{
  "model": "self-supervised image encoder",
  "dataset": "rendered scenes of toy objects such as cars, trees, mugs and chairs",
  "train_examples": 195000,
  "image_size": 32,
  "crop_scale_min": 0.2,
  "horizontal_flip": true,
  "translate": 0.06,
  "color_jitter": 0.4,
  "method": "simclr",
  "arch": "pvt",
  "norm": "layernorm",
  "norm_position": "pre",
  "hidden_act": "gelu",
  "mlp_ratio": 2,
  "head_dim": 16,
  "fused_qkv": true,
  "qk_norm": false,
  "parallel_block": false,
  "inner_norm": false,
  "moe": "top_k",
  "drop_path": 0.15,
  "num_experts": 8,
  "moe_every": 2,
  "expert_mlp_ratio": 0.5,
  "experts_per_token": 1,
  "shared_expert": true,
  "patch_size": [2, 2],
  "depths": [4, 4, 4],
  "widths": [64, 128, 256],
  "projector_hidden": 512,
  "projector_out": 256,
  "projector_hidden_layers": 1,
  "temperature": 0.1,
  "residual_init": "none",
  "optimizer": "adam_atan2",
  "learning_rate": 0.00096,
  "beta1": 0.85,
  "beta2": 0.98,
  "ema_decay": 0.999,
  "max_steps": 23100,
  "batch_size": 256,
  "epochs": 30.3,
  "lr_schedule": "wsd_sqrt",
  "decay_fraction": 0.3,
  "final_lr_fraction": 0.05,
  "warmup_steps": 690,
  "weight_decay": 0.3
}
Rows from block 9 of a small self-supervised image encoder, named by matrix and row number. Rows with one number within an expert belong to one neuron, the router's apart. Each number is 128 + 24 x the weight over its row's rms, rounded and kept within 0 to 255. All counts start at 0. Numbers have three digits each.
After each expert's rows are labels from the 100 images, of 14848, where the router gives the expert most weight on average: "responds to" is what is common among them. Only what is clearly more common there than usual is listed. The data: rendered scenes of toy objects such as cars, trees, mugs and chairs.
# router: router (model.blocks.9.mlp.router.weight, 8x256), inputs 0-127
# up: expert up (model.blocks.9.mlp.up, 8x128x256), inputs 0-127
# down: expert down (model.blocks.9.mlp.down, 8x256x128, transposed), outputs 0-127

# expert 4
router.4:133094133093123090163085140112141094127151111130177152151129183126163161125091144130093098089139135160140128165113144121151110168119133112105136108119159133146098139136097125145118083152129141123089121109105105142141125167163118091133097107136152120147125135124122139135119135145196134128062116091140140119154136149153116140156136135119104133159145162125147149089150120134127094076125
up.0:145123083126101103117128110118083119105181127160089119149100113101142127079164111116158176111111155105103130126124155127126100140132146114122145162121126126145127141148126119139135145101117129120121147110136130096141136108148129145128119095147137140087144120142137111143136180193109152144128178158069137142131120131154176131113135172163131085149106127132106119105152164090136104122146
down.0:073116133121113115146136129113134117092122137147146130106162118141158154130141109107101142127115076085149136151098169107141151125133119133135071133142140140116131109134115150129192119107137149158106097123142140142062136095127133130075142123093138118102127119187135148139114132102127122121095134154124145123195133083160126143117161117173114167111097168091127124102108124139109136148086
up.1:175168107133139152120143115131095137106092155176077109114088109095095108125185096133118141150095155159149113152114129155102130152162125116181119159134128155120111093158132095115136156159117102129119198126141158135140151112138098169109148147134099087143171110109097136131152132105105133137129145159122126153060140131106164109118108121108166112121110118151129109117106135115119138145119
down.1:144188140127127115119127096170081129116114123149118115124112117143106179148086115170123125136115189085106126124144124155168132164096118095108139125182129124120156102103116085154102131129108133137147136149129111134170095106093138143163113148144131140116112086108144085139129108129110141096154118153124128139131084168124165137143111119164117111119143110166118143153135123139124146128151
up.2:109132153157114127088126113127151145150127135115138106145193126109130117121136160115118111161128120122151160141141103130111133121134124141131150097094163081113148140133092128096138138153124088113143128111115123120129160136128140168132114138082129108108145120056106130123136111107125138126185125119088120161106111096148140088088139147137187163103114102120117121154127084125081159126116
down.2:113087147164113114114069094119149101152163105119123143131151107124103087131140122132122135139087107141147183148134151140142130103128107102115113156143132162098152100147111144087094132107139134106095131122125101154155106116123149133147135108137127153140128125108118119103144123126136139144134124156096138109112081130130142140127119114107140106118140096093150123151179124156158125094126
up.3:082110125129144134120103098092110118129130125118127127117165140114162107123141119139138142131181145137115168121144102127115097092131080151120100128106113073148128157120120189140127130150093110163108166141119140133166127146160118153130135110122128157138127120117108114132114192149109127146135113149154118108124148084135089144104136172129134100148125122108139127127130094067156137117183
down.3:154166146102134102145119142085162143117114125144143157151107197136142151115091089110095106123132134147143100129093132082184086150156155108155103120107149161155115106139150105157103136116142137137133070152109126132165140094106121074105108119104141127094113094129126154094122118119106128140133114186152154130150134115189103104150141115171070111143131091138144163119156144155105123106156
up.4:111102081115162127129114097080148141103137147119153154137113136079137114145145130057123131102118103170099140136123094121123125120153139114110130132115117137132084136131104122094148130145116100140125172149143126135134112161103093112104136160119101093133108100108140148174112159179158165142183132137153132132119134139110136177154090139115184069125054111106107121090110161070134121119136
down.4:094140126159093135126068149094174130112152142127119137110103147128122108145094106098108162129124120119135146134143130104161121164143126142147125111112146140158137138188101174147159138083158125138142093152108130134157155118129179106130111117101137166129133115135129132089118121122087085139126103158130127106126132129200121112104149108155127124132134119140126099134152143136089183170115
up.5:103133140137107113117114106143092123156139128143134123125175108144144141075108111116150128133155110153130156160123134162141085059151090119130112168132106144117137123123126143096103148175132107162080135158105127120146116091176125146133138084140123107146148122107145126097089180114150150159134109131134102171116155106170127141124158106154127050114155114130164130138119154156154110119152
down.5:123133106088165110146105118162164119134114159152076123157097115105141138125126116135078095131111126119183121096106123104090174128143153137159100119125145152102118122139097101124122120159099144155144112136129158114114143192173112105072171108108140084096142110189151165174132108120127124101094138124128200132093116107079105139170150119155126168108099117161118120141104129113122105122097
up.6:118160125112080120117123113137152149086147124164136158149155089127160146090147147130173122141103125113134101136104140113118120127118096109130112100129095122129181104126148100091175108146125117119112151129120128105081140122141094117111128093138084099132169135170093154146103117140135143184129132133110119129129171112141106086113178083177120157122133136186100123131146119127135146126122
down.6:120121084140157149160143142172118122121115132129080103141089136153085123197131097118107128146127118158142107114158160102118145123151154138146126137152149127113154123137106137122118127127149131143148130125120140143114116180108112134089142169098117131061117102141133151142119084128162124137124120111117163138097112142084074163176126132100130162134106138107099114114071133141110138150112
responds to: light from behind the scene; count: three; umbrella

# expert 5
router.5:133143130195196137147106130157121150134100115094098133152097116103112157115135116122126108140157098115083106098104107118121145109112147124157125172132133134116138145139143123183128147116125141132122105109141123145082144121106119127154134153147091139137143139105146151102110146129163105128175116077126140098106133149085122096101137063144132133101141136077121136135096093098115142134133
up.0:114172140107101098076157135106116113110176156104131128155138142131127103100139189088131145146118146127143136127127113136095102153150159154113113113107149108099119120111137122104120139112128112082116155102131163082145175135142153115155125094119127122120178169114128119179156141136108152143127159162099127136149159127143148091130105135134113118126101123127128124121165173151153095153092
down.0:126127139135119150132089117130102151110149139139128139131144102112119118064140115061107164114126141096094147100143122107144127135104111161136124167097120131115131137135158143138151158120144113121090117112126107121117121147158131152102152101134154120122123127125170147091099115138078116144147142170076132143129174134150150108137164112160144066139130095142166127165170117085151132147124
up.1:119116086102100171128151113083097111113159166117167143108133167123128056112112141107105153106098126129137128129194153128112113160130134154090115131125121139106134123127142149124127141096177116121108144150140143115131169133148148099136157107098147103095141144147155133155149122139153149141142116139119134122133145156131143139158113157118158133139096163127117111116094136088138139157091
down.1:080132125143161131144113134103101119148147108119146158119133183126072128089100167088092170126126097140145141148126143117119117097137128138116159130165144120123091132161130107158127101117125123104096089112123126120140168090147125116146113144152086096098105131135071111107173133141106117165087144148083130103128143111129135120140128113161118096138151119135138117115131167106139146110111
up.2:155133119110105123107150107081109102122150155125130140114162164127155085108123168088137132141132135132124104149155142127095103102137121175087154127118182108102112122135094140121138102116156100124107182094116142102155157161153138124140121102120146094130147156131121113159160132123123175112140126146118114149139155096164141086159105155126163156136114162184144126104128166112134137154114
down.2:143142116116135127119103069095124099104160141117127107125099102102098083097118126135102157130095140088115136139112121098146116109132166099136168155120158124095114109112100126140113157131172116138132127128138129136121113166105134155128143161109114131113103120126105152079126132090104138062161132161109115156116111121092140105103143162123189101117113121133099161100147165090150128158125
up.3:143141109115103133113165130110093080122137141131134124120143148136147108120134149089141121164169122154118131119154127127065136120139099162063129104173151104134109126129069126111156108143110101170127152128112095100142142141162089146146089140107175118120175138114148095159135164119183173137126171133119101154156125106162151105131114127123143147143148140173139135110135153117124117139127
down.3:114153154132126107165124081146112129105164105117096105127072130168136158107136154133159165149156160112167150106097135115180106124144156129129105172132104101159104173092122128155116146123171127147173097122125150154103152143164158137161133123088119106144115144127132120109100127136105092084166109096107130125121103123151097090108150102150132120145113157113133146122114106124131139132135
up.4:165137148141132109095157090114183131137147131113113109080127113150145119116149131113128134118128112161136164128140124170127082148122135137099099145109122109143054113099116128143148099164133127136125152117142122150126218150125125138140139107160097122143136165100103081128123139166136128143126095125139150165108134067168068069108145127082147129122109158140134139121112123140133140124094
down.4:088147099130091128163155101132110166127130162097106143096102140140116111152102119134090172113101172109141129133174147146106134070113093155129172086136072145119098155090128118139155144145163116115124107132129117101122134126153166145136176171108104145107123171144118122095138120132139149143141133127082077148109137127118138149125135126133152125110095075106093094092085175125123148163159
up.5:105141145163134147106096096126135143139135137109136114162096115103142140154101145155134135094159184153101139142146134138141069141111115118132080120100109118143078162094146134152113136122159114173098149098137106140125132107121134089131102150153123105133134127137100147121093125134147136138143133130177145112141146125130166117075133160133196119068126146131162143143112143149103185105130
down.5:094130120148145134116120115122187147106121137109127120151128172099106117127151117145102142096120142121110141077130134093137120116086132160132094134107058117166071146104171141149148108137167117135085093130133148130138119149104155123112149095062075132146126104151152135104109102121115135134130092143167165081098152157141148127082185121171132082093108082147120138140134143131116152161150
up.6:159139086137126163133141121103102124115152168117175139126144115103136090067115127098160144144097138151125131152173135137090139119174133157120141139113130124092113121140105144100139135124145088135133146158144130067167148126137101124137124081102163111132129136123154128147167150111137151116129156143126112170100165118130145111171094148132150110155137139153140120108144169072166120157094
down.6:080125117175163127167109105126136137082139144107138171124127137120113127109116158103116149111178107139099153105124138061128106146118110184121120170104104127105082169113113129108167085098101117134135108107133172128125125152125104094105115106140109136129093157162090131088114140141120131122089125124117131108104167126118105119142174119151147132148167149139171132121169151134156097156099
responds to: count: one

# expert 1
router.1:156133135133112154155107110134135109113145161128126115119141110154120120135093099139119133114133163125155132109156163076100155122104135118087142136114087164135154124114114098121097136150135112122146121129168128101144104130119163158124170114084142109140131087138170106110099121147151154157147119094127145173123096146147102168119133127185140137145115107130117095144125113138096125161171
up.0:148144122169153143124115144122139154150146141134158101119095143113145135137153113127194159168088115134153145161157135139122115186156145120135125166149121112142078134138117159106133104136107139112146152158141088118099131144174104111136083133108130122118132121101119122186127114129120113132089133124138111153124147124137109133070128131096120121149155125114097166142106119141152114117109
down.0:136102121171148113156135111109170134131091110147123123133150124098127128090157101146174109154113131153118140142124126116135152110126125113158112176145112147112107165107117144116092123111144106150142147149129146132165145116120102104141115109090152156175141115115179133123120126095143105092124143129168138088126149131102081101077140120144136108149141136114152156117133146129112077141109
up.1:153123114123128174074165106115083094180148175090130118135168129105100087123185145122159120155101141148131131118147146163102105143123137166114119138123112066128112131123164154104093136070141119146130138117152143099112138133140132140137129113128158116114143173138139128151160098109111138119164146146140118116149158118133126099123117185115111147136147133113103114120108106123147141123089
down.1:141139123119131122092142094119143076133139123112133136135164154083078128108157150089099131134111123137132134150150116129130114126127121129139107125102152127130093115140133134139098127107161121110118126117136166149157131114115158143126101120114137097088139136152113132150151106130072121141168138192142123129128165122162142111100099168133164117112118108157136124096143122118163133101099
up.2:118142097121115143106104123148104091146158170115196168141155129124124127123091115158103135122147167137157160144174160140138135153144110144106145152129105115129146125141133158132130098180143133142160128097127137081109115135164129113174149107119141109135147146126116127121089121160145163125124114080119096122084133169130126128103065185108103170137135158108115117100114094116130134178149
down.2:166127136148174119145152133092094153132101151157129095090115133125141106106126116152147143148130130130143115122144104149111124160157116131145111140152101101112125101106118154114112117121134122108112182139166137118150089113140088147110117150184130180151121107104110132150137114110111141139168149127124129165151168134117168144151134082094127088128132089127104147161172143165149106123154
up.3:103178142131152155110109136133110106158139142115151140200147138114123093142151168089142129147118153141133059106117131115123095147141147136128109115107113107133123105148141130148113067090146123134104129129149147096104123172147126103128127105094156110111125130146150128150126136131154146101145115135147160084119147116085141107127109136130125146129125129132125173113154110121121099108134
down.3:103140166131146156116074108137195119125154151103150153127116100126106093132092151179125096121132115100130121055173136113113149171068168138104086120121108159100113131170095125115135109150130140136137093172138130112176137156116135143135164065128118144146117131137183107110121112149114108119115099124132151123095134132115106138126153116153165150146115106159131114167145084114119161128124
up.4:101139126160174167086106093154147101175173152139185165154127164131111125137128135111137164112105151103140076135159190129129070148122144136084116140126114098092126127172140144126111065131125135126133120165108140123131118144147130127141135120089133104113119129149158106126142117114172123077130102088129143134106150138058139124129138187127135142143174143111096158113101112114123129122112
down.4:134121177102131139098062132146137133169162157141161115152137133122108094154078127182173097120132122168159126110150152107141140138117150177098098096100127110078131106152116133119101084134109089139164142153133152103170080145123065163119131112132158143127084095113106126130125094145153133092104136103181135137120126166124137161083129160131165114119119106161128150142161146123119129111127
up.5:128161095127147126084120099138144108151135152136143203156188143112106089120134138094084136133097117103124092174101146141143105097129169180101132134112123084083147107214170100158125108085122150156113110110125116122094134135158129088125167151115116103118119144122155133104165146111149151076137091115137156064123123117095130121132116168140095134125146177126112139109136131084104098149116
down.5:117121152116093105105134100142133118156143128104122103151161138124133155157146166177168086115090154123124092117129145128113129110110116167118124100137129186121115132090106123102110100101133134113150112145129150089197084107167145131136109106078136142126130156135130131168168091113144138102102149125170116101141104152135136123093160140142161135091108128155141124116157151173080114126119
up.6:108104127127145168090109132141177158108143137127085174147120137151089112115137148089145132103141108172143119140138173105136095139122104156099119104120113080116150103139111120081123112128129083110126165138100144113128133170104125066120124123139123096141132122152127141141161138148154145106090134109130131097126152136105099113158158153097075151145135142151162159095160136157114147144087
down.6:119103112112124131108094146127120109128140155140144120128105137139107133155102114102085125103132088126147136179070168097136108135137140131141104128119138083077147136155125139134134108096160106134108140096106180121106150136118124091106145132120122072102131099193120142126120117172131131141076129096140123123152145113151084137150101125107117122167110147119146132073111177110115147132125
responds to: count: one

# expert 2
router.2:135133124158161130091166101126108110113135133118135155100186134098130121131120146131146147153124140110123167110136142125116133113138167187100141131126138130068112138137140176140112108078104139146178105121147124140138115101118067139108133131105136131134102138103132126100151087092114115127143161147168132094153124070115155133098128129139146100121140130114115118147107181104107105153092
up.0:100131126125154133155114112115084134134121126101130119132114141117114127107137169080160123126148115152144156144096149143129149121177139143149118147136171125112131110099116115104099132184142118170104112133156150131147137106173137141125129139100180068147121144110171149146135148152106114098181132126129141107097116115155143129139124118147193114066103160134160115080095144125159117153140
down.0:105138110112123111135139126110102131190151112127155077144134111101102108150085090136146136091111131154096177145124099098132111123126156095136151152099153133094128096108108161098072166129121118109124138123147120142163144109105089115108109101154115122122093143145114140133110101115145114155139132144167148139115141123096144158135116101110102136135121121124145163179179149143145115098099
up.1:116122148139145143154094116147100151135137135134133126147091124121115157115122132144154150108175118139132131129128149097150120115135129108167130140148113162113131168100120153097118122172136110173102119142127149139138116114133128146122135108131179045088122108125144181123143151155126100118166104109085110127082141110106123128169144112129170150105129166105138114129086128132110166144132
down.1:144178126135144105128102084105105114124130175120104164114155097091124090076069122176112114156123114100113152152121126111132154156136152142131184163128148115084117139106099087125094112149095124123136118123159103078145153082106097130130149129158107133168138144095140116117112169112149130096110128125137141110126108113137091125138101110176097140145123166151162138148146132115135095168102
up.2:157157145111152104116130155139108152133117126156128159122124142137156120120111105112113143165092067114133045153127147188118152123168120094110183157145159128147123115115161089138189164113150160116140130101148076115107113111121103147142126156117089147121130113147133106126130146106131148169117137113135121127128087090126161135119092120138106108127153122124089120145083153101161181092151
down.2:103118131119101152164148162138135136111105133150125145095133130171133131176132127112106115147135123138126143072148134131132129160146091140121139080147139154158133134143151094141156081171112132181157116121132088115126130139118103119132118111152104126110119134126145117129130143162213133116152112105086136107096081150121086172156134124110138157138097110164115092126155125115089164122126
up.3:131160110147144131139120108130108130137140111150107095145096129111133147126097141170190175154103142105134128142144159123117059161159144097127161166149142120128123097126086131123117128102153143121153147175137085139174132131097146113129100139108122099146131131186132130148150118121115124127135112124119135145130139130120165109117130164135149131110148130130076194159100155128116179070093
down.3:130116125127091084131132128113096138073088112108063137125137123125138113128163156131096103099103109135119172086112118120141181162114134139148126127128099101113162118108152117149116161116123108155113121079118167126090151117103111131127144132151105134135123153067121138083136121185131140101120131143136136112139094144131105149146127116139101119136105141124123102100132131115132071186131
up.4:104100125122120114118127077136170126172207176062148093137127149124116152137081125130105128073119145154120123136138165162116132130096141133088100142081088107123106148138117148098165155126162132130112135133134166082147120136117160097129135147150117095147131161141118117173108110143139145132124114111157093190124128128170077136127103163132127166101157165137148100098107147167154187123136
down.4:077169140123138163155165153128106157156107165171138127157141152124156118127101105134103120140135113080121143081144065119132128166116129115144107124167165148148126106182126112127131088119123168110106120097127125090144116117138122158109149112166095123138142089133103127174143155135138139164154133149095154124136119155130146161178097077135132131129102095108165117192123153112154162126127
up.5:135138073137098142137106112107150113141151161141117100127133104100126133129092143203137135102104179117127152128153153119125078134122122151121124147090118129124131160119093147128148141107141138083147137165131132117157136145161134076122115114107133101175135128182125126143103103109133118127089136125146130129170178152116151120138135170128128115155120100147076155117127108147126110130128
down.5:121110146146142111113092115150100151117147143138104115132137132109134149119144118123100143121122082121068167103112134105147101128099170108132123107108153114086154091138163149161123136109083087124070144099106184153097136125083089102105122142153115136112105104111106140094155087158071101103122125174111115144113162162109142120125157140132151099134135134137108116145137152097123119132096
up.6:187105128160177162108127151121132162104126118122122164139100095099113147064125138114174134169147155113105145134120128127130146116192102086157119158139112079116142144123112133152109102139137089096116174172113137139158153150127101141138090164139135113153147133128159146132119175113124136110110138130124105100153171077111098079084126127116118118149157141129112145134131175119109116124095
down.6:071136134131136150166135128091151127154087148154121117097121160134171113156095145133101115138147100108135122107111095112120122134108111162150130108165135126139150111144130112138161126162119147098097126084164087132129143121116151093113147151152085150142155128123109144142147173133146126128133112097101140101095131147125121151137143111112132157084101135144154126182122087133126174144122
responds to: count: one

# expert 3
router.3:120167124086102147151137148143109154124111128178135141121097109167158136140135106166168123174130124129167103160110100200135116134184109106151150120159118168150134106106136125089177123142119154115138165152118128119124123148153101100161125119164083119122149137144097117164137141138160162141115100083090116148120121123114140155139115076099112096125136104150102147150123169141158119101144
up.0:114166141114157165100123088129120130149128155121115173165165087101110069110135155102107119153110116106149119119115110155117141123131136141131117084141127102122142166180159091163139085117101146116109110160149107077142133132175150147125192126144115134101107205144155133103133149135116146076142118134129145076098129110119135130131060111136106112159114123139112135107156170084154111122134
down.0:086139161118119100184172128118172109201137155132167095122122153136112113109127162147159132105127139164139142109162144096140089136107146141120133126119080125107062156104072143100137084117149118114159116136122151113213114174109147121125121075103113176126125112134099138136133113142156104138121121118144118148137159149106139166110167106129186129128107100165130118121162131160150117119098
up.1:112162109156139164092142078078160130133123114140111117142144164129156126101161168131079174078121159142107117103105151105130106149086119140120092152132136126128128118147125132149148138066153137180127171115117121152141131148083156111128115122146111128127146142140134114153146134122121111138120084118129166140143137146130142100120139138156115134130119132182144143079108155118155155133119
down.1:145113126089126132123115113145115132145124128118128149122094128115113087125131068100162077157195090152149161125160149147111148121181137090109118091114114105116113148119170129126111126193109130097098147105139137107096134118117077134136160119095166130133084143135112122103106143140107169154142147136134104144076112090136121123152105115075143151159125119111137150126158135107129127095154
up.2:134112128129096131129125107113118134130196181111153090118148091125081092131136110156158121087087152132154147144150135093102096120093160149084122103088104129115137127128115143087087113095131086098124126125098144105097135172148163142116134101124110133128134123131136114129117120134137129105127123134146126157124168142135093156111158175101100132155129124152129110138124121145116106151092
down.2:127110119138104107104108083126153098127184157091144124128161104100087103105107135145120114089130135129119140129143159106110101153083156161082139105085126128121118119149097145103111122093148111139105136138130142110137125154106141112107142107127157157112118142161164103127116091153123124113129124163167150153115148172180125131109152176134160104164109117179182131106153131147108105133102
up.3:133150091161141158102148139120155124129134177109135144152152140082112097119143144125123151120106143116113113092167138097113125152110155154110113112126155095116110112136118142149100103126108084175109122133129119094114126147128123119125119144109142115091163123109171144147112133134136136101126158140153121115131200137124121118124104162150126164128141127146150128091109107117127121184071
down.3:105127151160098120117099144143119134118129154114109075158105107118124177157110123099108158077141095127092103132098120083109099126100118148139140111113146102110141110129139141123135183101106060111071155085086146130129125116126157141105075127151113133088122103143125153130128181147097116159110152136156101163128182156135160174155140122127155090102083148143163093153128112127146140133130
up.4:185116102148133109105152133130133147119128126142088091132105098138092138087167111148173186119104140128155182135141160073127134142132145129123091181158115110094124124115097141128091138117115084116149182131129132139142165117074108148100122075127157105094136108133119132142123126168110129144105133101114151156131151132170121140135126107139091134148156142128134165155154165138112115148084
down.4:144165139169124127117127110141113146147142156113129121160117139083133133138129104152099164130136139115143108131172130140126089149116177118130146122131162127130109130138133135117156111112158135158157095161141139116110124122184132108128134120078135126118111127155141130147129110179133134130115096095134160121097132153146117133106149171154120163107114159127134142142082137110118131112102
up.5:121138064134106123143142153115105128141107142142185149144122129087145138132124109167140087149105134157117117176102121136123107106141096131162144168142141131139102167152095139088178106151159131128175143135106163108149131121181061113103100137122124126122160138150144156140111150102168133125126119124111110115112130119111100142087117139118135143137136133124119151074090157123136108122126
down.5:132141153119135130106127122137144135099099107157118095165165136146100133149113141117115144117128113087132113102133141115138132190088140126144109088138128126114136085100177106134112153115095119132076134097134119132111117129099141131120126111122139127130105085139100136133164103137087131086107141151132166120106148148144152127149133095148137096133118115110125164177184103142104106141161
up.6:191124148147147140126126136114094161117137135126113127112108089124135118079133126149136115142114109095111118114159095141040161128140146145115082131178140127115137151128120111136142134148139137114152124158157119131138148109152067122127126146135108149119149167125155115155093116143120120155098138116114122119134123123140111130111138125129061138121152157125094122149106165111166118143120
down.6:114146106126123140115141141143125093134126111117130153183144154121091141145156142084100125095128122139091099128086121119123092125138142128160149114114122091144116100158159123134134129134119127151049119092110118112111116142143149104120140130123139118108109144128118153102162129101130146116142124120123134117113130126098145121164112110149124126120119110088098134091108084106125142124175
responds to: count: one

# expert 0
router.0:090129118120083117091158161113141135144124105143089102122114103117082116123174135120127166099113110128126110118120130112182120143169109097173124093105134107144135086139107153125110150117155096145079117153098147144122141102117202143107138120115160137098146098143121147118144119130079096106128124180116114138131140130175118096137131158107110186135129104141150111138138115166145163146104
up.0:216153111111108118110095109099154098108185142087155161135111141112111099091133130084141131129121184169139140149131124151093144134102187134122109148114143083137081119131134122126100143128120128172161156082130106098139138130100100127138124121156160138105142178126088123157122143092096142162128164145124098147135169089103127104131117131189089100105144103132127139108148120117154121134142
down.0:193115145111173139154113114109090108126181146112174163116123144116181108093132122114154108129157124131133100124131079153088115137102155146129088166111144135130097137134153112113118157157132148134162127113145108095166132112129119169135119140156154103123131163141159099161155172155079126147177163140085098199142144104153133096105111141152142100156161125136112134114147127109131113127161
up.1:153147125127126092121099123114114100107157151109169161101126143127150119105075114166108082126165139154160145135113096165114144133136128114122177112131130167160115101115093144114125125168123115135131135134154095102181127162175125142196105142097123131148176136098115101151124153096165152123132127114136108146106121125132125169106127121128121110141135125107125116127134119130131067103171
down.1:178153150129164099177119130137105109125140131122141152116140150152168140128082117198115112131145165132156139131141136151127134106110141133105157152163107140135111133089113122161089115171077151148151080136141094126142125124175102117158129120133125125146118127116114094107101138102164141125118125085142146136140105113115112166152141085192098104156157114117116139160119106116112071106164
up.2:156128149137142115122144108111076087117150134103156115128139131144168156128132161114107077151126124091118158123101145117111079151139124122137148186156106135130107127108096142095131086129142169110128150099162136141104116155099124131130101119072143146132139170115152136181130145149173155141159097120062123152146122151144193121132112145134090100151130154105108173111123163114141110087130
down.2:130132104139125124121117133128136089137162135076134135124141129118155171124103137147155062123106151137127129127082173158092151124107123109150123157120102136165114132111110148123152091121128167093110135110201093116114104134129086113122158122112116106142145176156160140149136124126165164133148126105134091130174086092135122148116130078136144122118124087130111100117140120131129163089150
up.3:133106173136113076118070119124132139119132145168139125162121124118163161117096105136128121102142144160114165184128186109160089104127115103120099160146090138115119110129160135104104135172153108089109159162119128121106081124146115129137131098110146110123129101132119148126106142141180180112114109087125102139119133136169138167126171123148115124126104166094166139147147144150132128087166
down.3:111136108168086159149123098159133093112168130152111128124150120127123130083119109091169112151125117164128174145127171170107110114112149094124103130137171131134172136118098149133123123119128141108117151171148114117126087094119136143125116100174071158161149151125125136156124137126112126154125141149137073137152141133116116114123074129108139115167104094101114114082128142161180123110114
up.4:139159178109136116137123094131095138104157146092102112096116101168118108106126179112159129155170121090111111100133092134097139170117161168120155108139152140081132116132146172142146112077140124165132104112133134089120141150127113066138133096137135131121118165131138114177138122177112134129113148114095106146126182136157146120120109053133142121155136134163129148134161152074142124144164
down.4:084122073136108142105096147127114127195099147183140152125124126109143105133125046130076105114118112123100182154137115141117137096134068145127122142104092118147138137106138152146128120145123135080090166157139189149121131145123135142095165125146119116064117122133131121121115111104130158126138092136158156128097106105132106158141140133147158138121122122099190149156094097106136135138090
up.5:135158118144179138163146131162121127182170163117192108118122084134125159134156144158136140117103158137159075107145116171113121140131090119102110115138104119101140154129079086203143121154124118161119141112150129115150119134152139076149132111157096155158156134123137097113136130130112145132121162104146098166075129133138120107133110110126126151120137127185134111114121111135140135136095
down.5:140141136117137139142104139066128113109114135119145173077149137108101092173133128136123146135125120127120138134162141134170110145124114135120126153173128156090119082133133164158112092097099147157145137128168126190101122151111123109134180129116121131128130127135115162105135117136124116160134081113130112076101145111095118178119139084131141134100128096132131132122080088116122132119064
up.6:129106069134128143111151165112178103123129125140117131096102136151122123097153119140181134115149160178125093171155138130126110124158134124115096173124113100137102094141111151110157112126135060122131124152111133151163159169111140168148119124079135099086163097141144097156147087139131136123156118115108125189106170112141106132107146131112124147147154119132088159145151116138097138117121
down.6:084172136096082102116111126112150120123155128150085101163168112071104156124134110067147149113139158126122136107085137148142090097147143107128114117086129134117118141176140107181104149098109136171128129160104159099106162098104147128102130114170100133113116128093114131115128137127090122143120146173173125124119118137118127112086121167144111121094100131149135096115125153145165160137097
responds to: count: three; house